Rows from block 8 of a small image classifier, named by matrix and row number. Rows with one number belong to one neuron. Each number is 500 + 50 x the weight over its row's rms, rounded and kept within 0 to 999. All counts start at 0. Numbers have three digits each.
After each neuron's rows are labels from the 100 images, of 14976, where the neuron reaches its highest value: "colour at peak" is the nearest of a few named colours to the mean colour under the peak. Only what is clearly more common there than usual is listed. The data: histories of elementary cellular automata, time running down. In brackets: how many of the 100.
# fc1: MLP up (model.blocks.8.mlp.fc1.weight, 640x160), inputs 0-159
# fc2: MLP down (model.blocks.8.mlp.fc2.weight, 160x640, transposed), outputs 0-159

fc1.144:622612561597460390526506465498574472516548493534505597484435473493535483556491461598416435513548540490539445540456447594519439469520528509544512518511409557443443555415462526416455508584533537478506420500550550571497506530470537422481472469511442486534427471589501412454456481561422583489509488535443560565493487469528490542467526403479499565473637535548495479482433471451518514506544576560554439505488497503456499562528545496496459575527438436464539513502497471533549448491609572
fc2.144:503446482453509530504522577626442516551503490443520464457466511476484510380496554471570611536504494481515588486487523553453562482521440450408563462529524424596590482569519473608517447474488422463524500488541463462484534580543496565470454530467472468531541550530587567557526556564500505511493500489530541452480617480541483429518433463532487524566451574503508539478514575548478421478561560408461519498541536531502511416330429419494521433488482570495486473427526547513516595588463509
colour at peak: black (55)

fc1.476:567719494578517341489562424533532434492507509458426478435446472445546477527563541477560518538566507475584453538431505665490519452372483467506532585509508526475489466429502563468487429480548544488496518493575423500462518520512419519522472541563422481417503517523457508468448462497538564468492496458534549482510519539477493537511463398558488546511535522574525561551485537519525478572499585459531521459494433547535496508484471482527370497525438518483441552484525460542556496528470535
fc2.476:509545557559500441597464458506488562531504403525465583388578506478502497503528495518509452467503532432424485427490516570575501370444507545549410484543431561567501443445520492536537499501548475537506428459555565495518556456521543575484579515603477468457564553502520498462499484583502639533482522464479483445550434448480468485549485346420462498499491529508426471480548511498559601487515500518594410508503451389448459493568503548469548398556475498507567495507519458478512453580525542
colour at peak: white (54)

fc1.436:548675487527473376486536466561497500587480482422521540530481512658493436555534436528464534478516506520526419504509355723569527449456518478531501480519514514471456482466472514389540446496552527484503467504508523525521490495486459516525507438521432481536534487586510470460470492497450613507465479543472522513508497540489464480426547388501482548486519576550519489484496503465512511427527517503549489581514539550510523543531454444495414656540522428483522485524499482452529481509522587
fc2.436:523435529509647514560486569520455568531449487579479597491499481554538547523349522528541442560451459482519518506475534528433488436558506445415457438519443503485514600488524487538454558524510555488624467499490474479521538514459548486523561530569521456553582441456535518629539513492532430502352554506454490505505530493376550487456512540417512409454390503532450535494473522457513560492515592510473474541569540562542524452401586506530542482544460505489498443455473556480505445523559531
colour at peak: white (48)

fc1.445:510625569467510471436475470574558459529590521505515503502434433522524436451476444498482532533622492536589541573476345595561540498504455415436506508542505449471500502418443514457476402531513468418423529517516520537445482487515469534514448462549469462547383505503456514561547520493497532505457425485531557502534524527478531499453466436568562571545549517539538505540506497464473555438583502431510516548553410486507451486455497399513350577429502517467607445442476533415519519469502532
fc2.445:541437515460521502527400578540475518530477458550550489564518488537484436518456430487497497520554443479517469538575508445458497607510632405457467486450484493514512560527507435485439491539425514491487426491496454611465459551455502394561545414546416594507431470448549516584511521406473488525387536492500462545492399494410579503513484511480482417444412498487500531536584500460518552549488506616386524505486493503511548481538551521539545538475500529516541477583549395433407441434509523
colour at peak: white (33)

fc1.233:647700546515496387507504477565543470578488480487469546523441521588518411510465468451485466523549467509596478553517434683525493432518529467501467527553432535474501596432473508413510404503534503496496460485514573528474475516456554500560505367471416425476512474513490528487428496443469571502469454517530555524519514492444502507471555444515508505472551506552483584521483470537595494517560518497461528524492474505524470535509518429580398620526481466504540518515487466473536496506556564
fc2.233:494488513540525501607514446511470553525483461539463618472466474610543471444446525464535447522408565471441521521461506470526493510625474447484441444484458550530472453460480536491510510424504471536543442468425473485448531533442500587539581573479487424510490491503522458486555538560447473512465645530487503499493573553485589452408520479354401454463499642568440475404518525520509589507502489467521489524528555604553480467390537453472561535555486529543544521443514506441487548576518511
colour at peak: white (66)

fc1.243:449567480521510513441588507537540451449422573490491437540491568414444480433595549473485582472568477436570565532534538564485535510494440488415509584577472489538562496499446469469525445531533544487457529502511512504570473508584497516464509452493553493447451539439560489513409564530544495411563495492550547427469597437565542464521582502575544524563516455602522554587436539546453534429506516473467524432476437435511470507448507493448404450436441515581491579531422583584577526474444441
fc2.243:596537460527525467427521470552533536613427509549463460527540547566561468594428475477562430520501385555484408472465503466497441543555596537500434502459432516517438498445531518488491572539578456502499484507506492559513504536435516411465555467505342513564519547472572509524553432523538531534490581493530425491497478517551422456495564497567491457541486510556423516442506474597543484523459410503413561433510541493513580470630591438465448550517522505583567566504487454532461520492459527
colour at peak: white (32)

fc1.139:615631495506413425487570449516478489598494525523401567516484423549557392480484453445456541448520537488533473486597468642561457452450537521507436551569461551454438516481443493401434452457523483539522476508441553585465449537492536453573511450529392546488458463530504421468464478548449573494563520588546572551528562593511570561493521427492489518468564533568451563519478455488501489474519547528461464532477524564540462548484497503595455574513472454507432553499471463525512495479514566
fc2.139:479504457534517484528480527507598515515536489593459511486559549504509506456475448494564536559503469446443527443502554527582468514601494589472435484543401464510536614408491544594586604576444435470485510518507538507507464580534526497447577484556476463533470591374599452496543452527484524519531590477505442447541461447533449384552518475478539495487499527496422466454515423509535513413604454487512525407512513463476532526523592394432535481443543544501555519410577453483462549503545524
colour at peak: white (47)

fc1.561:481502477502545457440496501563458537579565446543383483509549532594571445611515447523513472497460509526452473471524388519529474481442558526491437449489415485445453474392436561385449456535490524442474461530491638554436453513420476498547541447551435527558478451512437423520477468496429523510459568508370510621517507600470545532470501474518468516459494492566433512492502412522494515502520516500549557557495532534601487534504467463558475606471501500436494471399501502500466591473456579
fc2.561:480412449512498499518514543573466482547476388584494495582489444518442450547502412534567452554486495579473473505532541482532429511518578584467453487504507473468507533533478472438528619579415501455453533568505437557521414510409592438519499520454511544393495485419509491568477449415483534451437559459591404445486471455479470451561568450495542452521518506541481411503559453575594476546548423520419485516499423502493530486512618480431486510496480577502479460542611473502538488421480545
colour at peak: black (87)

fc1.590:531579464513543498652553491629575446477472566518522517519444484478444492458470517544468463539503486536600529553523509579557410502535474463484578561574395557427507497545463498414593557609516561546539475576515443526489469497513536501473430457434495523470427467499465521434399521448501558419555500466519532478478595467537521503408584453472576549535562565543546472476433540537479506571563443479491515498502466478411467553437535413462429513512443478509566515486497583494549515446559485
fc2.590:568523468459468478462481487620567510567527514565510519512513491579509485567426455402550437521487420552473417433495483476549445518535582508499487444468512462493453507493488456570481523539549435464509572578455475581527477545444480441432544424490402481596514545517546496503651453499575528579534569486496396513525515510586475464481464482536500567532473527508427511482573462580501482456526427563417538508546520540470615424566620417431448560498523500482556455473472523468420446480477526
colour at peak: white (25)

fc1.350:529536467550406468582500484506487495536513514498512608501412434559418483505482474519533419463480544557543482496518509566539414429476538552523596521577444484443486519508530431394502550577504534527623564585584476499574466424444602504553424525426533584426474494535547482459436415514564544465467460492433520571471518484474414504514531444452512502468543518546559443455502420503525432564539537526514476471421426491450447490495509543531473506567502464451552461522500577520584382483589548
fc2.350:501305475551479530460513499593482601570476364477511454465521525502537526436526541468553512510511512520505573503447538408512505488601444514405492492472511375580574496458518553566500542550504408499499542567512514477551544522523514516490541574509471480523515532461611545605581480516563530618486570509490434454466514439515454422524469418537463430498490501483471481473540519585529462439497449397455473447477483527529511467423542434462537417483535548494547473535557502512474575561464477
colour at peak: black (99)

fc1.158:442637516469481516460539482579539428506499566564507452536407479437452455448559475487494558538584446507601536556527487628572432528467489406480520548550487422461498499526423495431536435496518510408425532572511464552475466540629582435545404394474472546500466542480520507540482555458477549468531433455552522486443512497484538454436542496561560555581556490566499524524448519498461524444566481488462507461498413511484536497479488421566381532442485531534494496481460525503598559438455483
fc2.158:544509570441424489554422459467572464470494521557506530470501489507456436490505482487403520465569539425518485550542506479395491605477540428538519495481437555516442578509531515556525442451493504573495421425476554532485492592546403514573494478464483571529427468516510539518538462502432411477500501577507567606538442595502583581508460578439430489456489510496460503464528417439479483544390614514504467599488536458539497578493511557584583504516491409530547507537519426433483425477577498
colour at peak: white (40)

fc1.424:608582518557473468503477528536456525568498474519500529543459432556557402517421487544431474512468525522568481541497441592489486489534574518545461559481550541545473563466474524464438517510516528513507419498456565578501520494437534393537509488504394522455463455598487440459525523467422638585524532554538500572531490437514507633531511360493459473529602479426496491509535479477518509483566473579507446533518550562434560610540508552505501485572500406473463531579516439493439528520560576
fc2.424:462554548495487437422478446562422535527496534456512450465540500463586467409463537447514522522461517488486571515486465551411588504503496425422498487522546487589586434505532541554475451494571399513496393513552527483375592542486467477588511549545482479494509545515462520583588539498406541618502505449464514533494528512539495553518507431558408526506474517459530505440550547504483519516485544460567465547499584554585508544414441450575427469491603513523496503457453467515445617576407452
colour at peak: black (100)

fc1.337:547512478562416453547476522587474511564532485479473606538459417584496430535411438526529408467454506589502488446526528532527466372466555564496526493584458492441402454528519447392472591573497479489594512566576473542532465453414588446534455527450491550389535525519539479504522425491550588526478487493469450533491517465473404488546510388457482493476525522497549437449520451465542477565558514545467443461430400487512484525478499562503487519576536471456523466548525556484509422469567585
fc2.337:517371486562526521472529534609471518576499374505487469486436441468560518479454539491517521565511497577628530541434539467488448499636451467412468499555533409558546547471477569498493557526490426501511589639546487454492539478533565483627504604471490462466494460484586545566569484510572515590428548523489410544408528498478478433549479457536478436479518476507498448484557468536582488489536426416468458498498411523536477482454544465528485439485524497498488459496594520500505518545506519
colour at peak: black (99)

fc1.170:586514527562497450526477422465531539635588444527542568509462434502522519579455543430486476485539485503561437551409461500617365402422486488550481548473471519421451395428521455498553434517555460508537570504525481473447551433504538517511497406549426450523559528584444546437516446460546538532570497490415496598564457531491434511520552430465484526468589514492471453541440461550533466449494480450564468481440463483529482472551490423548495569567516499444511492497527454453512539607544527
fc2.170:471485549515542434520519493429535626530514504461500524495577578476576567520548495488518511468532476450487526439520530432526566447416494536516496460523355502493462407463531466524469451551545467480571480438541519544498536493549466504455522411613462534607540604511475519453500459593604525503437508517472486512435492537459433395538494475471525517541430559577501518570425595458526577403433530516529543390457512445608455458549413535535455511471500531464523556487453561513477510527533408
colour at peak: black (92)

fc1.19:616566540604456470533483483550502483526514479579460617516397452567513479494459479608424452462515529440511490538524466576515423464537597520490466557549449570430394583457458543456503534503569539547575406495463557576511540516465519430509494486448436550492479475552494421447495485532435566511531545544492574573548548501518522569481545436429475492481596524479474482469471434497518525503550533578528451548484523556475447610478575514482547548580452399482502519514479446497506417485590562
fc2.19:511497563462567502427489481562491547525498529497544392512559538447549484389486517459560577545577472457533607490476484530526504490501503436371474543554519488592609490495502462552491474574558450474424469454532501569492544537556521379484536489557450552580522539506550508552546570524477428586495530472504458478527595485503539499494489548630506548559483465496423565532487544555433555451498487431504556478551522478522537439348493425499429453432525566511546523455464537511480570533394481
colour at peak: white (89)

fc1.54:592501561541446436546458436499565521609546437551502594472481443545555443473489470542473444492514572466490494554457465512576448452445546505518484544496408533455365462416515552531528440545535471537546460492520544539446545525504469486511499450516419561527504537604462501427539433567510561538560512587464526608556508565526475478504520426434466525456619575458436452494407451514552499470517557467586445476437490472543457570500542430541559533539513465485548516476567418464489495578592565
fc2.54:491549544531576426468490490507494568509502553467576481518563537457544553417508520457535552504509454471518620420508584510496531456419473533415475511611425505536538421543523447551462478521570474487541552457573458526542550447550491474429520400570477509569570583488467518537530508549630489542462515473461468480456612496508464428517496504545532549535430485507476544609434589461456555408434502513516521424486507469540455412411469532486406520476534516475484534521435604531463517537448389
colour at peak: black (100)

fc1.582:565570550572430422540490421538569510545531489556466612508478476561472521475458499576457434451487546501480512514491454572534444503532541584514445521576393547431340550442476576424485475514546544586604423525555538484494542492468518524450515462450461512515469503497505411483501463551471575482563512541481519528585545504571457532428543444424491489484606537564468471396462425526542543527528471517525469489469456516482415550491583469433516565530438456491600499495490468502504422509606535
fc2.582:461435465483567563455533499577537531493491507500555419442529558440458562419513568485518628552547500445523591497473490480568523509471417462417513524506558444560624502549486430621515486533495528477426508461506510485577496523610455501416532514518534472588524518494537481519468581524496461506512513480474504418484570474533532449454494506586555529547457454470446549601429551559462455411535491431511579419581542464503534442344534474452499444445506520529459509427469545564541553527452467
colour at peak: white (100)

fc1.583:471612542460483378458407445499498451545550464483560533486447438587435449549533498560491536418552504457556473398534527648511474465424534487544510501523481511537489470518482427518573537519545485481540499483556458574531475488419592561452431478513533481469536466556572499492469500535496603617514465541534511510550570502421470542452492364562472585514596465401516485457540483503489546519547561504508482521424483493427535544473497535421391454542519518465493423543474486433538433524440519
fc2.583:523417483515546549470479588502501509610497439485491472645472533440497460476455418481581582448484476526512504477473510477492446487467563507497532466462445447516495440505530496524496480474437445414467534580542429642512397510534505376541480415404461565550514559524497532422472441508541433483467556517521488518458513489538494460539498531523554464528491483487537530511469533506546476462567454513444520398559552431626664464486437528553582461510533541476396526528569462557467569464511539
colour at peak: black (100)

fc1.338:495519501571514379502508521605483513594577455529460545551523438565556409581477446540541441495479488554461489479512411537549445410452554557461446484547449476433429460416423558369460531547480506444452558535540476583441455406438517451524515470532443493453552501488451465526499443467512593442461525485482464562516509596473439465537506391483493505479508489602459455508523444563545517515552449488488526506455377488574488454514517452503461635474499532454541466428528522500479508477462588
fc2.338:497380467516512491508541533572489501585483375525482478567470417458485466542462450524563519578542493601595502536490501464498445510522550494436485524551491458455511528497473519410498578589467516487460542553548453524464485482513599406601471525475528521401480453448518483622480486471496510453418515462557381519481474491462456446581521462525531410554540513553528375538544469538618502544566391507441485541486399484519514505493565493505445468457441550525503467484616506521586485465498530
colour at peak: black (100)

fc1.68:592654497536530472447536503569541472635511492510386547493454485514475519495471507471473556540474478449543501493535423654530499485554437464502467474544422512483479544374464516454430371468544534491493500478510657448549461575518484542519526354592446396508446453493528436506438534554512585470455493541503561479493545522450543436499517412526520441490490481533491551551468504451505507434534559453474554456514501491545456526480438460532436553461450474497548480448483502530509539535493551
fc2.68:463458509435454543561493525452489541533497457584557523605452453526416471519424479516617471466467520523467483507508535471583477457572551543486503492477498501533497545537454445459504494475481539485499459524420442563550459527514580427462505548448536581475513454457581417532490501404467485461513561427562461419549447414518507529465510488463531431496511474543456536431553507542520588605621450565415490553549460560436555386496564495441578456513467633531550510517571464453517399450499567
colour at peak: white (40)

fc1.619:494711506536537454497458491523477481472534544475449445357498568552545543500563561499439548537549499482573508535512434716514514502507474448467559498535564496537582509378485536589492498491519483469492436462527588440463592564541524552560522471611474439516486448573436527535444553518458569536479448456495526530448479459448547450527505436550508491471477466457502525572492512509505517441449537464528541491550562534518442531487466462567410535463510501458464467467460558475512558519475472
fc2.619:507453471457485480593490511521548547627457390499614534566441458446397556515457529411528517506482491498519466472510541474527489427465468485589556549505510493485502455571533364457523393487506507520571541494576413470547517537536568484484482385446503498459548499499410555396438457439565595446534425447536543466488449451548482510553530392450559447541489547536519528595516518547622498562554514494484488571452476503508475448553473481545557498547472553512494516500578551475544480516554545
colour at peak: white (36)

fc1.363:599645539578489398494542440515543453587515466520480582459402477533510429555481477517424479593500519484554474503467467641523434422531491514530543533507396529457432509406476496451535530586534530509513507519517542543510507568493562454467451436493380485459477508601506460478492484505512586498497468537511542526559514507471502426447562408486566522549552535524536481442443474529555498490540535527528496492556537506449481620489541364473481592546502443455607476536519453480514484517572556
fc2.363:473575551484462460566453572522379519485460508481554594496542487567474533409503485466515439424437564511478585486565521599522588438468565474416428491575530559538583432490492443550459509511494441580561461439533542465516542466455506527433575522511541517440568587459480486562545568488494455558538592479469466429529562419543519530532502552434471469443488493409449500511583590524487592505492514547452435478448518605531441524384521533435543480546549541572483508503534546470447499457500484
colour at peak: white (57)

fc1.622:561630488551538401461507482577543460569553483525401519482485504502543495550479489461484523543499516482541512509458395630599507404516501479484489507573427530476438500384424529452468374535553534518524530524560621524467493540477467509516518363516393447559496480519483433518445510524505574502502489533433529589537550557477536503485495421542539510458545533536488579576464460457493523420566512450555573488486470471559417517484438422541438577480460484506549523422473515514502551502467575
fc2.622:479430468458503492529501590519473494518526439569522514594506465545459434584540377498610475566529456542457434460576501468537496508515592549481462470516505485505506516537465466447493557582412494444468510538484425570489408537435584448551525513503471584461481500421524460567522457400446510467413567433564393459501446450465472427562491484473537484540476542541493379502564481511579541520551400531424513512520443543539536458530592447445483506480497636502489471469569451458470471428467513
colour at peak: white (59)

fc1.359:536591569523556313473548445535465474579487459455517582518472512478496511542491538502474491511482511521516496570457466603489468426487453528500516523560466582472392455462460494374514484457541609518547471461543477420465527420453554533521460444475495415464528506492417530550463523457513612422449446465524568540512539589425516514449561397517501504505512508572568536484412533512569498535490543424559516525467501511510413486533425453526390621546491490473496517430470549527539524525510542
fc2.359:506441427565511519546549523519471524539477438486512526542469464522468454496440507549575458581502574551612475534496477483507528509525506493481451528524460500469513477454409468435492591628503517478516438550451497516575489554470581511536573549513505483469448507443607481526487528502492474467462582542497387415480534442467501326502517516446515385541545573603496363529492562559518519524596414500404463440509440521524494498492570419383504442471410539533506515497546472493521527518552499
colour at peak: white (48)

fc1.552:501669475506487471515482452514545488572542510500470524523457473495509438482558467426482582596516552543549494543483444655603450435459507530528560503511578485519540445416482463568483412470565481472478473550496519518473465585519615502514483435547458512522486467557429468499495480479460644523495439498509492561487490531517510443497470385565536509504564532544482489539559435597486427483590547509511540596526530488477414506546484443606368533490546537448480463507457535488512572463463548
fc2.552:502416539604451446472526524443579404510483417533436530476494476507523477455527525478513527396516559392458518527522496380513486549466513531459400591485464549409486525461418545504496522514509488578508518452508566524552510506554468536444609517467505449456454565528569431541522483576565434502564581610517472489625491528596555582487503546527420485489539463535451600510465547568557586464559531507408471440431451500557512520511572507440531494458463472573457553492538532535508513508544462
colour at peak: white (44)

fc1.307:494619411541469497469555430490572505528519511527439531505379546484416486556485517444472545504468504482531466518553410626564487459496544516547507532457494525431449530410407455354433449492520542468451487494429639505543474559527493525512511388484497474405471403500503434464387512572465613466519519534513512520501504486478600473492515427555560508518470520600465501580508468462459476473600520613494451512512507571511530553567513526515482555494474463536427513464462498541482485449502489
fc2.307:432461376479497510526537481469517537521487463498469487493489538481442554480472525409558481624421522567444483498468500424512487493560425516467492488392516511496553400488579489527554565558502484544523537547536463413515505575531519597498552555466514472464477482486526507514444447537448482398565519437526554470538447513565420414464510540474502453525495609598454418450486496614565419555505486430469536557446537473546532424559542407504590455489467565552535551472567419510566601555487499
colour at peak: white (28)

fc1.192:588532546450402421567473446516551538577499436479529588480454429547532487455485504438526445447540563482493521496473506537576481408415532508520519523505460522478359371525503431525508457508547455544571517497518433521463552468516477503454467477491420545547554561659469516482549411551532611541573474560445512578559507593563427472484515381451443518505576597488509474497445481513549493477492539514560469486420485483526460469497455457493517556566518520480550516476541457476513433584561482
fc2.192:483561544577614419462460470528489574530467540509555481540555595476535561468510503491505523493508421498552575468496582515515513459453456485436422506576386519513523472501509476521497475483578472497511530444550494533549540443529505477458551369593490511557555594496439560551549524537625527557418560504485441517427555508461457394508542468535533494520451457526410527586446578504476547424420515485495513355498525446574485430461489524516426534470556517490483530550431545519425528521444415
colour at peak: black (100)

fc1.383:547577568516460392548439412500546492512487487549478617498474473544482487472513512597453430382506552476481497517468486564541424482491542554503477510574406553428344537445500563392526489534569537572574445486528526491497530466459523536453523458471495567507485540506539458496490441547457576499563505534482514534558567525530434572422552433430455485470587506541434512386528416551531543534457498513545459479467488492492424528490559469453487523578471468512594535525491489498526375498598565
fc2.383:484464456454529527490540559585526523510513493484562460482531527471526561442563537468553606636564495492518572511493472496507527476504436448448514499535574444569640518552502451660458457540495476469471556493529425474498527550589495524458513503546489468610547546512584518530495544496522487525504548516475505471468551539548473370489437486539541517547450497470502501617435544524485447382492502453489609415517467508571507443380499444458472465427551563501458505387480550524525555537486424
colour at peak: white (92)

fc1.261:510512455547420478553463518550462546559550470472472606497460418582466450538437443492519412434440543579472485436532520517547499366417550571525540458534444460439389441523517436396445587561476477452593482565553496519558465455430570494545452503479515548412518532510533453487507402538535552529468500508417462555480486461465433510538472428450430483445512534502541435441531461451535495560545540556527427491437448505501506537476469587523507477571525479413523450575526531484500407490572573
fc2.261:510363482561518512504519534604453551590493359514482499503483489507550525471457526506520497540490498572579549530445555485482441488625469506402475468559510390547528536491497556505497564533481432500543567645530485464503528491490562492600506589482485482488502472477593555607565461503578550581414560537464418539385542507451447423529495418498475405444491477502487459463555453557588486498499436425473476483495443534526472478433541479530515474513540505462493439528600520486483507551515512
colour at peak: black (85)

fc1.247:583618532522455403545485460535573452577533478559472524543401429504504411475488460499457467521527539520562503605460474604570377398493542509486498568553435562414400495450484515466585505527526494548533500519499474529472504583516548477500459411450413572446517506594491473418504382454492580511558446501486522573568562470513481524447535442488517532460620513515483466520481404573492500543572511512504483523452488503493481545493555447542515536570449465503518519533520458492546469497554615
fc2.247:452460510498546527451522621504547576507524539506534457507512541443498526421494485469536650474539488479530592482528516476522517499489477498429515491545465449580592502511456448571494442533480490441441494452512465538577457515638515477431563412537499523600499542519596490467496547530554419527479524547520474483464581508529503417547449554570540507562467480557456550607456554536434553398558468477446575390571532422507524399408499481460474476392452568505531512504484582502481524507446459
colour at peak: white (94)

fc1.46:576488531614505441523461441486510505587553421515495559459489482465566486543490510502486465461533503485516453542461482505553439441385537509529453579439484547421372399384507552497514486489532452536477525481531519535475538396490495475521512436542434512504532564570367520413528426534557560525567537562438510590534477545483487496521513426446449511451619533472455458585414496509556492456514515526593439491421475465557530553535527507534549509563527452479400517513532427491496538592565562
fc2.46:506515598523523402482446485407543561519558513457580503541566541511572526470492473416500506474535464467505567433539506435534525452431506504476452509561440562481500412510497442537460432538572446494538517445537502547508534499524424457465538346574462542607550578528444533507550517519600501580468501509427442544515529518464467472519485488528533583496445489494437545589483579457485578398441466532536545421455531469564439466538431507505425578464563498423542527572470561469403500508480400
colour at peak: black (99)

fc1.82:568583553605451427520486414532557482513488509572460608560424458534491489485512504577412444417498530471506509564476486576548396478517539577481500544579410543431376576463476553395540494504581529566604454536514535532532538507490524488473495428452464579485487506529537439466504442534489571503551505548482525574529572503569483543436534419442448518474593455584440520406463431546509550515513508528504445487480491514481457551501531485453496555559445407479540528544491509489525423486595534
fc2.82:506466479435538540447499515622528542502524487497583444411528501477515504411466496470516571608593506479531568509505435522549509490503496444407486544504602447549599517514472423655476528567508506471424490454503484522519515546563469470436518546570475511607543511509575514558536573519468505580535510462440485462537550526516516411464464467582545541533470483447446513617470516549456466391505500472526587484554489480520551440339549452455450482438514524496494484410442505516508532562428483
colour at peak: white (96)